python train.py --inner_norm=false --init="torch_default" --beta2=0.95 --batch_size=256 --weight_decay=0.2
Rows from block 7 of a small image embedding model, named by matrix and row number. Rows with one number belong to one neuron. Each number is 500 + 50 x the weight over its row's rms, rounded and kept within 0 to 999. All counts start at 0. Numbers have three digits each.
After each neuron's rows are labels from the 100 images, of 14848, where the neuron reaches its highest value: "strongest on" is what is common among them. Only what is clearly more common there than usual is listed. The data: coloured fractals of 300 iterated function systems on busy backdrops.
# fc1: MLP up (model.blocks.7.mlp.fc1.weight, 768x256), inputs 0-85
# fc2: MLP down (model.blocks.7.mlp.fc2.weight, 256x768, transposed), outputs 0-85

fc1.439:577522556591466453481429488473556520586488591478523487462519544440488460487568496486460440423531570490472478532509423506571568531577445552475570449466574458519555463599498530473527532386520521556553497436483510503538362467629477561518597561440461446504516553
fc2.439:465494542520506530505465519447498538458462491542497498451512570420506493545482540529533433532495603450456479546529479481500541511472493445450530491559505532571562499537528546439411476430538518534525554477438502486443485394519515451534493566384487523497466515
strongest on: orange

fc1.295:501478440512474502541589414494437410475470601524388432548606449445479457568528478438533436448522416543486498430457458513509444561547497554414571418440536509476574560550508552489531487549516424332499497443539425513555495423492452470469441418516440420515472458
fc2.295:497516590526449505482514542437529513437452470497480594497580525460563544556415577515555434499522520521471549615534486465573421391495495484523561519518580500574441403440538522570506515560423559486409497563514436549470447482452443456522398522473592459470411498
strongest on: pink

fc1.188:575484498498484559492533448526508521517530554513519510416523425538489434568563515484501516603416455559382375530475545540499445515527612485460596416544523484534489402510547505523509556468532518402481484514490546492461539462465468490457507489552544504468511457
fc2.188:566418356599495457448509505505551464564589526501533523528513543460512534396519491492405553402519423467510503434470482576560582532484512514443515435443517504446535548567518454469571543491517457545549430498497513514522426560506497536549537490547441482562522480
strongest on: grey

fc1.618:566440449512518527481440549574555581489512505525572548478450583479438480427519496537408489416584461424514445471542526497556478482546567504563538510428559408422563460547487426467534550466528446461553422493480538457497552584541433560515492521490518588534562552
fc2.618:479606558454540575563556432522430497451421514490511425501485470533524446583509473512576510590462561556554472532514564493412462557427404468499426461605426502512472573412451555538473528478544505469484507507457441448501548425447543513447492533447451411545491538
strongest on: pink

fc1.328:483520531493494546589513567539517557490449500390588453600471479567527549499468520466453434545550481555397526512573517477480436448512645430539540493609498408473526458479521465467423550456533526606497582590453504508472557493509583508515516434521510575466438550
fc2.328:475438444553510527493452466502478437581507427491470432523537513482455398575490470449547465507441368507430449493471493508428605532495547415457452395555516550452441570486540502550494494487499558442609480436488559501470472461395587463574567408526430469506427410
strongest on: red

fc1.88:513512399504504479466470503470439533547624531454426485460567527436514530380433550439424463445586465513532584492444466529491575495567493530481497499431455552474502514515539536504543422530450479491511533563540547578537463516587522440485466463526473490468496547
fc2.88:516439466597450483474469543493513493551546594489481491486515583469526575413468489500437474412567554427497499506467448543528395482567528538483505485443491448485613545620474530416514477457507489402320524531484585513501351503651442493554463558492479546498506494
strongest on: yellow

fc1.137:518572551497489556476484420568535501409470519525548510456452465572420444544578446511519579556449546568567445532555470571504496564507460494571535470532480458504461478441503445558477563403579503440540435428443494416561571460462465566416582581440441463552552528
fc2.137:543575582588460501446470495524553600372477443536486572411486519543468479498537522535534506558495589522520443447587482346551540492506496553592561566517516462578523444476537509524327531425513593522489507446447441479519586478462453507499481613389509473497525606
strongest on: brown; grey

fc1.509:453457482489476435472521561415417424529563453468451416549504470433561545511418572466510431490543526511443589401422457517462446417499501527404470592497428582552486561534512563508507435590433468532497579576520545544503493462517495470546458475555450513422430470
fc2.509:492440495567423426440453523501608450522576584527475612440490492524533549416501491531444514440462595458487505422533463544632475461564527562479598465438604540499576422561527550432489480518510496418325515476522518519509440511583453492514488554465539507453531546
strongest on: grey; orange

fc1.124:592513553536453540504520464599572549426527460586547528410423525522387490472593469560455547435534530474544404512581458512562520518526499542570547556474563414491526444502537447515469556442553536456512410460433509441528546513596487557443571578456543515570554535
fc2.124:490607588537469508482486529467499564346469419533437530440544472518490523564491541488601506607471537549507508537538532326503486435503495560552513599560490534613474472468537530546389472488487585521495563472484418495504551442455501443512446589388502468476513562
strongest on: orange

fc1.99:456464554492554558496545513470502548509488458500536528481464581512540428496448483525544416528496503447474505454533560432551501480490530477413553502489571516497562440497493560473435550533517500466455560515444526491419544494453574500548392473457566526503459549
fc2.99:495493478486541554538509528564524521450446533470584459516448598489499434503501485547430443459584443457525497370555647488483479476502495426527455442468496447396559553540419432429490524530493431495501458539482463447461499581372527519579432481475491535527468533
strongest on: black

fc1.17:523426399412526381539542466535550453607470547556465589530485498538488472595563508446467454401450483508376542445497445548558560447426515496428489450458548590540592438454531607483475458588490450456555549445521453553592466542435520490591472522545558513437509492
fc2.17:541532542540453449449557519489561376550515493590495518418494469474510594496491465534497517457528518458483507421526517538592525442561467566480530495436505502417569497544483532452465480534487542375409509470534504524515406521506477473546457593419495456462532539
strongest on: brown; grey

fc1.640:487592537555437567533513450457468476477439541465453544446608460528479452517484583458622497525454565504478546511551496480490508542458447457507493565519484420531537510483441497524480480436522590501405585477488521452469517414479517430509507545457456475540531542
fc2.640:473594550471487523539585468441551430417424487552480554451503459483511494534487499566579477532461485520554506483544481535535533531442401446474541405501497600509436446384481576559507485520441537471535486436506351491493472426413543472446510553487470427509475483
strongest on: green; purple

fc1.468:493547503423498493514569437457498508568550519444442475563471433467537520566449518586584499571469491452497635499504531594461539527527566501422543489546472542444481451404518473567527421551472445586420506495556576552435464462480521422436449447540567517456427483
fc2.468:496467411583443537477477557466547524570548472489533508556549583456551512429451582497485470425550448482424532578424550510500381447498565500505511447412481457514555533575489529529533480537430512475449485522505555542552525551624433521572431450541455530439494474
strongest on: teal

fc1.374:455560491509493474506534491450454423477505400458478503513573461516552528545449567465554486582424528546480564539429517472461541472451454475489487468524485582553428544507506576525462439566449546481452554515553438543511485427358539470537417465532552432421482463
fc2.374:453548507458559575555511462516449538462400515467512481508500493516468417564512453449528495585459533559503438511474569453475498583410501453474453487588458516533457517475491497505472528429592492556556511519445474448499619432447548509462508484470437516514476478
strongest on: orange; white

fc1.535:492444547551487473463493499484497492447508343632474482540483446516484510466484533576574437410462509442526414501442401574443516481395490513529523505542450520497529502528517560519554484470453519329677435455440407535535533499485467487546547557490543524556396496
fc2.535:490447506521469462463499551477583518586487476489540544608551493451509532493506573563451403414542457488489536555529553537534464471533499459443570419469572473581505496495491496557512551510404483511421460464509533529486399541454492574630524474541495446552448477
strongest on: white; grey

fc1.363:549452503409560526501530472598445437582539475450453559375568454536465493530471526586424486556473434465460469515494446365510489496459474490544509544528522482444420471444514488434570561487519517458477516515431475406544520573611469524458430533540457522456509519
fc2.363:479577397584462587507538460523518379527625520470502482514594555468564547513439488456490425491488638444504554582483463500536489525504465502442484463499456515408533504528528560438558506508631438368383541572410527450513420483690496491428469462438459504499499473
strongest on: purple

fc1.710:486530568491515540471422481470451454466541486427539472385496552597527546472531424573601559465403438426490493505523498394580446434577541576483481533465578501537533468506517461420526554499549530503480530450526511568424502470446525592507449488484472496422485477
fc2.710:484571600587494505424431530448471532517536483504524399538480499426537574442465555467469458486529576513511492504433440633409457453483404499512427464506386497637480647499498594506436508498450532485491550506470484524486436481559420502564495578451356424496449524
strongest on: grey

fc1.699:516496492502471477507557486485513413409457428589417404482446545456474453436568481537512527442568446481512388476545467541495534399422461465546483452502505481610442542491519443493437496490418469568526537521532458482482516437464476483560485572544534503426409495
fc2.699:540482557506480512526506502487567477521486582470529513511517524488529578446451539540434465395557575486526517583487465554526503494476439495435551383473547434507493487523453513533460539507409542465404468539497545532473292531520438552522510572483524430492446549
strongest on: black; white

fc1.297:429517580459495520507519428530561445468481491536514442496548541566413487522438491544463580513496518512536475516530427421508605511538550512478498582516481473561477465446511476594514599416491611430518476539472537426445558525472455476430537437409492511508569511
fc2.297:537538565603475457482456551506560589356458408484493519434478545474487479534485593474571463563490531505493478555581487318512512454486566518559520575544505473593509484508529519526373493430489614541583502471446493464498526456479481514550521616379487500474481549
strongest on: teal

fc1.555:471473463482525516567520588481537537513437582446534527553521544445520480430401473512422462423574421437482485529501525498522422500421557443429521466458537423449523445556462473475583499509536429514521476596473567456413501546591518571542443440565542573543443505
fc2.555:518551541581433517436466477472394544472522466506424386471564451551496539487511539439542581543462557576484505537451441463373550533516490570539384534523385520568466646501556518553449472437504591522495531460518533535564494473545469449511550569497393431471553536
strongest on: black; white; dense

fc1.692:506472531451492485529545516445535494550518569548501497473486433502510433573510444488544527519401579541550473507506525422464519509514459499467496411493509529484530538470456576552554474587513520509483490426581421585482461473525512514486552483495518457531499498
fc2.692:542471453583497473455464528524564520469549601555503559475523493525473468443559480486470504435476470487559435509477442545554550501564487520560561437442513456414475483526479405529542552495460463424454452460512470543556462570496424563460556562509451528510549491
strongest on: green

fc1.760:537406500434541468568481526443473542449493430551562422480451603506430515417497518398423484512552524523467479500396496445451512547439518412534380531549477478563519538505534498487469560492455498534596491504482495528487568515417525544526486419614446565485484582
fc2.760:549463499439517449528534506530593500554469545579554559402424458469464535476539499597488502470449479434514516456584520486580538474522517479426568502508611545494578403438457541485573512483520447578505480438523488516427506520501564531478558504487560480521506525
strongest on: grey

fc1.689:452504519444534528594583536479520417492417490453521516566546474436581517554464496529558446517493495501551546623503583419555491509449485424424532461552557520503459472469436523473539500570434484497443542586555453500421468416479595500513402442506557528529421434
fc2.689:499441449441552479569538550517529553491451480503602456531458545427471486470484512540467437422576399411503479463511546546483498469456557424505485505472538448406548513512445413474560534534441408499625432529519474497433487557501541559549457448542549571528443515
strongest on: pink

fc1.144:440501465477531486520454523438532479394479487447507534515560442476446525436434544509498548540527367517470518474450490531551381432527529568536585532524501523546396519497545476575521473492423547519465546487573586607548426452540391514472547492551546445522507534
fc2.144:508464559529471524556552531475496475524469519537534499501521493511591528483439496485549466483509588407543467594476481527502451492410497497401494445560520484571575508569439530432545503486536506511494527544491511499410508433508530501556448540453493534467447530
strongest on: yellow; black

fc1.594:542541490546434471443458452554462496456582442599469481383508513584463562469598461453509600537492565538483489400477483465508570540597538589564508558455498510509509500513592460593445501472545592500418511405505519523595566581435462475462540500459447458470566517
fc2.594:495539497414571595580565439532418483554453515531571434546492472508496417540516449479543494538461475525548457511490534528421507584411458425469421434577423493421476546442455481548561542491556477511572458502452465451465537450494592562407523434510440464555475489
strongest on: red; pink

fc1.194:452448526476563524519542466458373558490438483492429490487548512565551400524484509442474437469445479554461538479490493550449540552462410514369491478578442517424470498530454573530504496426530508476511588438535553511458536502533550495461485528419492399486434564
fc2.194:469544484465498456544508485513641478484462481462530681522477511478498494461492483575464508456530443488550477513583579539647429493496519456493660453447569440449548363465407471532558559508429527510516455511522399508469446529480478586496467492488551482505498559
strongest on: green; pink

fc1.614:413558562469478511533505484433420495489429470454418459516554438504562531583467514447568480570443528581502511600462530469462398467424465501438454525580425500552441557453433559527517432523510512504451579571529529540455484409543542426479474495527474456488445457
fc2.614:548489482586396426393421517501572497536578479540425599429526463519474585440500550486474570498476517519454525447534445503587546465593526601541567560436559517549464431549587505533456446467456567516446518455557562541529469538529438435524563566474506491454556526
strongest on: green; orange

fc1.176:421490556549503560522545440412451496406434359436515456593584535484574464493536545473603504575562476588475460567523512471492516482537440513487499497529448522518453523515497519528477432561508561486459510586475534524506398417455482515552415492514462532533447504
fc2.176:485604471431587516516501461525481516436419532426518427468450532408549540577451533499508466503538469478445557437512639515465489507425434459485467561570506543516458611475536523505458468512527439577454480561512515463488528445466556462538462478470427452496430497
strongest on: pink

fc1.73:430540562451487501588583468465515423582508513403397557554543410464531530557457459563568476513461450523523575504558531520524524524492454457432554441563546565505382481427476527507567486580471498540476538562559515574492404428522576500490483411539507431533479472
fc2.73:526565520487468574496511427496417448567513488583492470473508437543460466568542434509573590572425556546561486589510474532438524563481437527481426465592408538469457530445497542553548547458570542480509478432463506465554489442503544543441561502473425396563549474
strongest on: pink; green

fc1.525:509488415497561508496484504541513541542460576528594489535430531559453546436468424476459518450613483506520474481474479580413435554474560539566458516467417450494464561566499451518539547425586416525468494540424507434551489533495461561543448552480395527571553540
fc2.525:537548531580498514468463492572558598391433505553503532432527576559473450475493493508477527507535436489541422490555563365557558500523472482596538477471549427466527462464518491552377573405480608522574482494396430449503532535453486533491486593396498481582537592
strongest on: teal

fc1.438:508507465535478433474437484504502516475564445408515497512516511502441474443539532403471562510504435548474543459440485427442538464563510553531455569397452480471483555527537441514436484477469522540553458487513500505599549543461423436496523492550462531416571422
fc2.438:444574525464507574550542495500483524425433490500470510468504507492570457546466480549581449609476547518540523482564553445495369499461447476472492535574499535540533479477450591444462504534530516494443548509457464444432560425502559465523426514453544471521451564
strongest on: green; yellow; purple

fc1.156:449500555470472408518550519405508442595525437485442513539537432464600579545446556524569470543460463519469587522507478466513623454493512497420502523530504591540458487487520593527545447586423513575464558510591506575451425434478562426520492475526534517447441453
fc2.156:473463528570436431462467533453501493506524604448418543486567503468558596456431541486508473505478555499450541535480445516530436476517498524450532524506510524571516508587521587428467444468503516479369582557525582544468367450611447446563479552485505500463480483
strongest on: teal

fc1.293:405475548472512521578557568459443433514414454435466480551494490447568493540420521486555404519474518510476542502482525470466488433423534412405466500560476572581496486524460581454496453565478514502468554580522513532399496425487572442562433444534549532482396480
fc2.293:586506543573430503442443481548554577479543433604516541413499485580420473474595467523493573520432541528516428545549435430515544556561537561571531500497525463520534495503528457577461575417551569465507426393474508478574551535522450558448591558460470457528587548
strongest on: orange; red

fc1.464:499513565508420454469426496473536535567584470533435569450542476447415537527550450436535565469452515491413479544517417485522600509478561577528538533536469561434531407475562521584476552471498451521538462468518506565558511476491573515494587494495488424451512469
fc2.464:443582519446492475510536480513545353514528431512473571513521471437577585580455493487531462500520549491479580453496515545553545457441439469418543462566522578547501426453563630465466446540491495456520529532479466464456453443401580443539436505437486450437435483
strongest on: pink

fc1.272:412524563525571500550559457449431583424448510451546553566559584533504502516575551490459475553468456482547512545556537472569518484547433472469528401470508421508591536566466523554453471531528599484485488473552453499543593505479493446493485541438493470546503491
fc2.272:500462485466501463513517431554565421582556480536467605423490465518481523540508465476500518486444483487485470345520528523552626495474547489459597438532567630482549441457567495426544456499527495491533467483558476538455549529435579485568516465498465456416517553
strongest on: red

fc1.239:548591435520488489471573455435534569395503491522492539434439417536531535472475606507479514499450565525448502489443501501486562506483424509562456458478536550525514496429550484559451459530412534556541424517489419551560574501415544478555550509540434434434492561
fc2.239:493442413504512498531538496517463501531469680463482433512544559512542492486445549426497489507468519529463458495429548571450479570465510461488396404520432466433520624581510505462492459464496463468499517544468508506518435461612481480561517540493419497483505513
strongest on: black

fc1.235:532442525507509555487459546472431464498515468480414479546483541481546424557502450496473521450455483466425395450541441446458509471493522507528436528514504478388594477495554529482476465492459463462508510557442448522576531555529475477571480439517461458486463491
fc2.235:518437456501491526530522498523566417559498528499533503533558520428533510525467508436518465408503293429499525524460515565530513546496521408451492416507551476365567498533517485475589498492483446378598425521461528500499321514501567522544529424527430502535477469
strongest on: yellow

fc1.718:525594488520521544479455416561489429538576591495470513462505491494519447507492444470559547480477495489534466501513564517487502537547408510492455431435453499397512549539507499502502514452573485375327596463448514466469394540400476498491433551421405377501530487
fc2.718:540588512555470500498552506508570527512500651453426562432467459510506579428491537510479527523480597521494513454524525487600480447460440570525550552505544475567467484515445541501399496427576493510416560516483537511514465466670423470450459668390472430473531650
strongest on: white; black

fc1.203:523390570482518509559574533528482554499431549516586531484391495513428410397444447498454390433510502399485522386476406472537567476480503455449540544469528395475603502590472477384473510497535494497494487503402504382509431548622509583500547520522572521590449511
fc2.203:473590498509517484514553481523638481498456472513505636486507478432536537523497502620528480514482490538574557483623580482624534436480454482471635524482573518479510366419474528539451490559398538510465490492486414510441451490408534500511451510435552457532482547
strongest on: black; white

fc1.326:499568525511496414490502550528560505484503539410465553419519482536441584505522529468440545502551474456523535475528496455495387514516520541597489546509485415534470465512493411563456493430494511571414507546482588531564427517489399465553497559464487529441501585
fc2.326:511605592546448541525529510497538503439491503510451565466531485523524515551469544528621504618451609537534499520547498432585359469503404518505553544581545504574509431477465564518472457495506548465342586533487500497463473426511495438425455553455546467476486518
strongest on: pink

fc1.72:510524543503540573481476440552508603420445474502600529441451514524467387525567490495430524495485516403503431451485525400479442542461538412491484519486496462466519441423452460478499494450524490417547495468463416476474610440623547510464457494499517532506438538
fc2.72:557530539585489442417428483486483553431483504540471452401485548510474507496527578477483497496520528478467486393535494510448538493504515528589477557480473517615556564511570507469318486457498555534479513453474473516569501520393483443579516607404474445466524604
strongest on: brown

fc1.656:415507577458449538486548535392471396542493495448452506515603412489534504543465567502543537540439513554508534572469499474502442450514497543431540487568515533508451520473504554499524450491494543494472570524560510546493425414502513478526468474516502516466524439
fc2.656:448503479424523511551577539459485375560474556441446472576565487441613535526405529535554426501512508510512595521477541536488421482470465444428463497503492536457466513543463576443569447573450449498413557586536561528430406466503535444551403445546517528487423418
strongest on: orange

fc1.441:468583534492560568519509478521409457422405535399459426492558426517544467513504452483530507573467508568562507604476514486384458558430424463523450493548436519525435601473424508513537467488497455539467551526502442478520477439574471476495570561460434425499503490
fc2.441:473490553529492476467457495519607524439471528472545592490418553471497501452474476584440436426547483463537500392588474510601570490514473472506614489432580464505561434495471488417430526516490489457441488513457483438460406551406435522547449538448565474551440557
strongest on: green; pink

fc1.454:560500564617488515416453507522505479532523625448418492509592464428486485413377501500549467475457474463528533589450482558550371522537468578445516559437464430412459490538459485461519517486524482429443549588499574510457413482694448502437433609448452535474556520
fc2.454:446540537537438551499490546401442504577484508445461493615515480449549488521439503492579487548433585519508488629454483348459563513508484554401494448560478504469497506481448561526539490518523562542413549512538489537502457442535513472487517413572500476520461392
strongest on: black

fc1.651:532481474540447516421547463482469503546516455502399440567543511505532533430465465512405523436612458513460495423442553614481356498558449465527552533472498480464502548553521510523577512579476491432477460596516482512450514496500409518551369419576486583508448430
fc2.651:556481484518460429504499530525601516479543541494429625492537479461533537511487557521488461497450446497440490514601546482609489456492518454500599532512596527475509394591555466477485450470471538513470485529486497517437465490613514457579513561473527536445476538
strongest on: white

fc1.554:506519505477501420461473560413466477607507415493451474523508438493463519546486486434526491549445531616500463628473549473464483492489556554415446538519464500513466525508519524638552497511503533563588492451575469546503513488506494426456550438543448479501459418
fc2.554:491460435567409424454458530487598504488541534508467617479563497471492591457514543534494513476520557537450502529517415547632447461518504533518619483476572524507497401582507520470477452507444505417452504522534535540542396489530410466579499569507509503433533468
strongest on: black; white

fc1.189:550523530501505567498450544491495527555558518505468469504581469503528424463479506483497491464443457470523496543457442441510490540598437462460488484440520467385502468495478451588535498541512481431452450516540526542511404581530474502430518490536542475538523400
fc2.189:497598607518474521463514479434495459398482447541435520529602489510553560551496549506595489542526510566537534605462472457512513476492421499541507549558464508598421528498481544604419480522434612458480480496488511539552399451476435469511462586462457416499485501
strongest on: teal; white

fc1.605:471487482449534538552540530491465497546570550477551490518506514447510461494520510531516502454547467498560486513443526584433487567493490479474469416527487447398466510506434499580650586468598436562605443464459416528474534525551557580394635461581444494524550458
fc2.605:521551559519482485430496450488533431489532504553401502472483493456537564500487565517511499485545562497498559435520524564523495441536409557555525522475493526603501515461546558463415443490475503455378537494506510537486433495417438436508421561425438406455528597
strongest on: orange; black

fc1.134:547469515526517579546483514552597585466452575469568550507436516519491426471467481543490450504533542443545466523569492484591476515432554436503594478558577485474552430491447517467532563471568478500560490531453504456412560490562532538474527527441587526596487569
fc2.134:495440517568449457451441594455554601480472527430494550514528517473499552437452624475474475501531556467427554447480521446527514422534547531544568536436553495574519473560499500492408419533388526592516553519586470579481468535519418467606476538520509532409482539
strongest on: white; black

fc1.643:457464540653443483470386563451587565535506538511520551414461494536520463492570536516477520528496591430482525546521397440543508484540532578529534562458567538559540439610552569495447457507567480566510509472514476561535510527647483512439611499496511555441572485
fc2.643:548497438512503470463539486503585518514519474566562546498490501408511532459490507606435437380571460450536529514541481548565541487468446450515572436430551476529472441471530496556474564498424533539619407499461393524522494552487473552505534544480507499546458512
strongest on: green

fc1.333:555555479506495550491478422561487523462493477585560471455475498555449455525580441481524577527490503527588432522518510487443482569501457515558444459513454426431464557433503418584493564426550520474524434412448460456560535483481473580424574537424429444547566497
fc2.333:560553544566450521442447475540525586401506489556507531403480499597439460479572476502506569544473612536540426517562454420506525546540495569619509508507484455545519509478516474550418543385570561468455470425442472455572591504542419525473552643386449457517593594
strongest on: brown

fc1.283:408470451553490438585478499453581548492455479422533484582463472538599485522478576434515428484514505563488443552502516494526466523474525458464467432520525490522418505509550468474439548465437475515568405455483519557559494470415541497559569500580495559438507440
fc2.283:535494435555480501456459468552498429584523644518470538412479516464493535453423463454463506505436569448487492491485443515562472560496477543420492532468507493486552468562552553438511506402665494502469537468427607425470447482618483511516556585423481466543497477
strongest on: orange; dense; red

fc1.714:501531609535440445508491513464568566482453422472473587494425519467547524476482502466533451526525541527455532450591419369506526417481561479562504539496544468514463490515557495547376493502429547585541594500567391496508499475544472422478529608469570496502443628
fc2.714:488527489560490556469458490543475571464455561454466442439452534554503484469449515490498501521545623489500485396522502429433461480481463518538458572511457517617548570527530559460417495434546531577444605562449598440505578481515492462579453579389430485491499601
strongest on: grey; white; dense

fc1.560:475422356519485477511591554548522508520483490518572519545460553511503487517456535449442490522580458559420475474474562516435483479445470514568451465474488476521586503550468551474431476483448461499570434543493489439489547509489487481549441529556512505535465545
fc2.560:508631543507444560493552518474460422537488452543447495523501482511576525575479507516599481568451504506542554515473558371466533459503456519487480516554494589547495531426480592561424502515533592596462552454508455518501512455463569465488449477468502457524466499
strongest on: yellow; teal

fc1.680:463555464530435456466458491469542391538558448498422563490514454445508573494451534477512482498480488503449598446496548503570518416570491548492546566447526597502504486478576551462471452542438526516419575548617571613464515537432503421507430484472541546476503451
fc2.680:487553568571485478473476510505539559394477471510471552436498542510519519501478542523527476531509584503501505418569522394545522436516477523524547599486539510615561433483528515482343483502488566498418528495467497486457516502417489463568416589390545454465472608
strongest on: brown

fc1.317:587491571503412502482507522465440541532522539502479471409500508550447490478484481518469531534438617521528431526502463438446547519520504582475511488459446508560538561519468497538399500493483567536499507454528421569583544559553539489515599559483480404531568526
fc2.317:472526471501488506536524468514397523475456514454501371498519543486580510471464525481487467490556573536528527427481532581367455501465399482508396463523383496530521669519457570526432456531453518438375544530504509485489423487500495479561473572450411449498458548
strongest on: black

fc1.445:570422469566484461453440527584545587440502424544561565430435575509445503441579536522411517475555537417435437501546506443531506489512528543545539553456535403506593492524541387463378554409501534486480488424470520498534562573493446541508566540473499582480519565
fc2.445:525597486525476615482495442582466554460505442511500450483485527565461461527533499445530555560502531566551427525464528422464489543471426549579460509531450456550458556425507489545461560411547552503530500474390523439561591491439464531456506550411434428529550561
strongest on: pink

fc1.233:465501432540509532490444480519488575482482459551510480466526510605434407553611434511562535549414487589585455482533436481492551543494526533519483429539433471487472515454511473560475565465558600493557431424474507499551572460431497560432555519476452474541526530
fc2.233:496479536589434480458408540498521626415489576412461525507512541526474527412462564431459521530518558534434491541486483438520415479495544556545520567480500459571488525588535491486386456421521548558482562551486572514529501497602412464526503543496478521455531564
strongest on: brown; grey

fc1.667:409583472401566561533580415453440402518464509466440488527538408529499474589504468499579561575433455587538525495502506583450537555429464466491486469557476579470377509400461528559575464498564467506502506509511466490538542432472544491448503502481456435544518366
fc2.667:552463505558504462472467499558572529505498562459518564459420530477473533415515492572417484398582462463528511349590489526559547479534498500553571507401547472485511461509497458458375514482451496541482467507505515488497439580424439514534495592450510520538489563
strongest on: green; pink

fc1.478:569454473529492510470464560448477572455520518462471508560502535475480582452441611477392526458569505534421529512505481519514439432511565529521519534393513505525480526578576399542450449525436521540597472514582511585521467538516444477488510465637490583426531560
fc2.478:488521483545458484480471497497449507480531599434434417499516525534499589438423546419467532471540528525485539478426461550435388490521483543514425575489417450483483611597476526469509432466492484468354572559513645527511369493581433440499464528499421490467513524
strongest on: yellow

fc1.569:512588530468506541566522433471503496404515496496521443558551541607504479513457477495559582607490542628553472613493450547482444545543472507534482513542488444522436524513466480572555523540483521426393428534463558450473488553546522512465552454503474456525546433
fc2.569:544499505491438439449525492502660454486531451520498649464474435452458548531506478595521494454479402432533541474623487497634553491519521497495628505527601522498480391464581441512493512511472525471519429455525468521475493504483504515481525505465517491512498496
strongest on: grey

fc1.587:588518561479513461524475530514569534478509482589512497511480506500386539523531463486455590544421457543535475575476437513559428515479572523466493589457547521558463508514534477622540468430589565546567449501543613510501551572502514459487617488583590564518478471
fc2.587:426570523507505530484502463484497476529481626383470478548550485472621519520453482517552445527499494533514609492489550437439550513488469465469498416568466571465494580504503616509411461511527497569406573514515443496496453384611515476509472506469459454505453524
strongest on: orange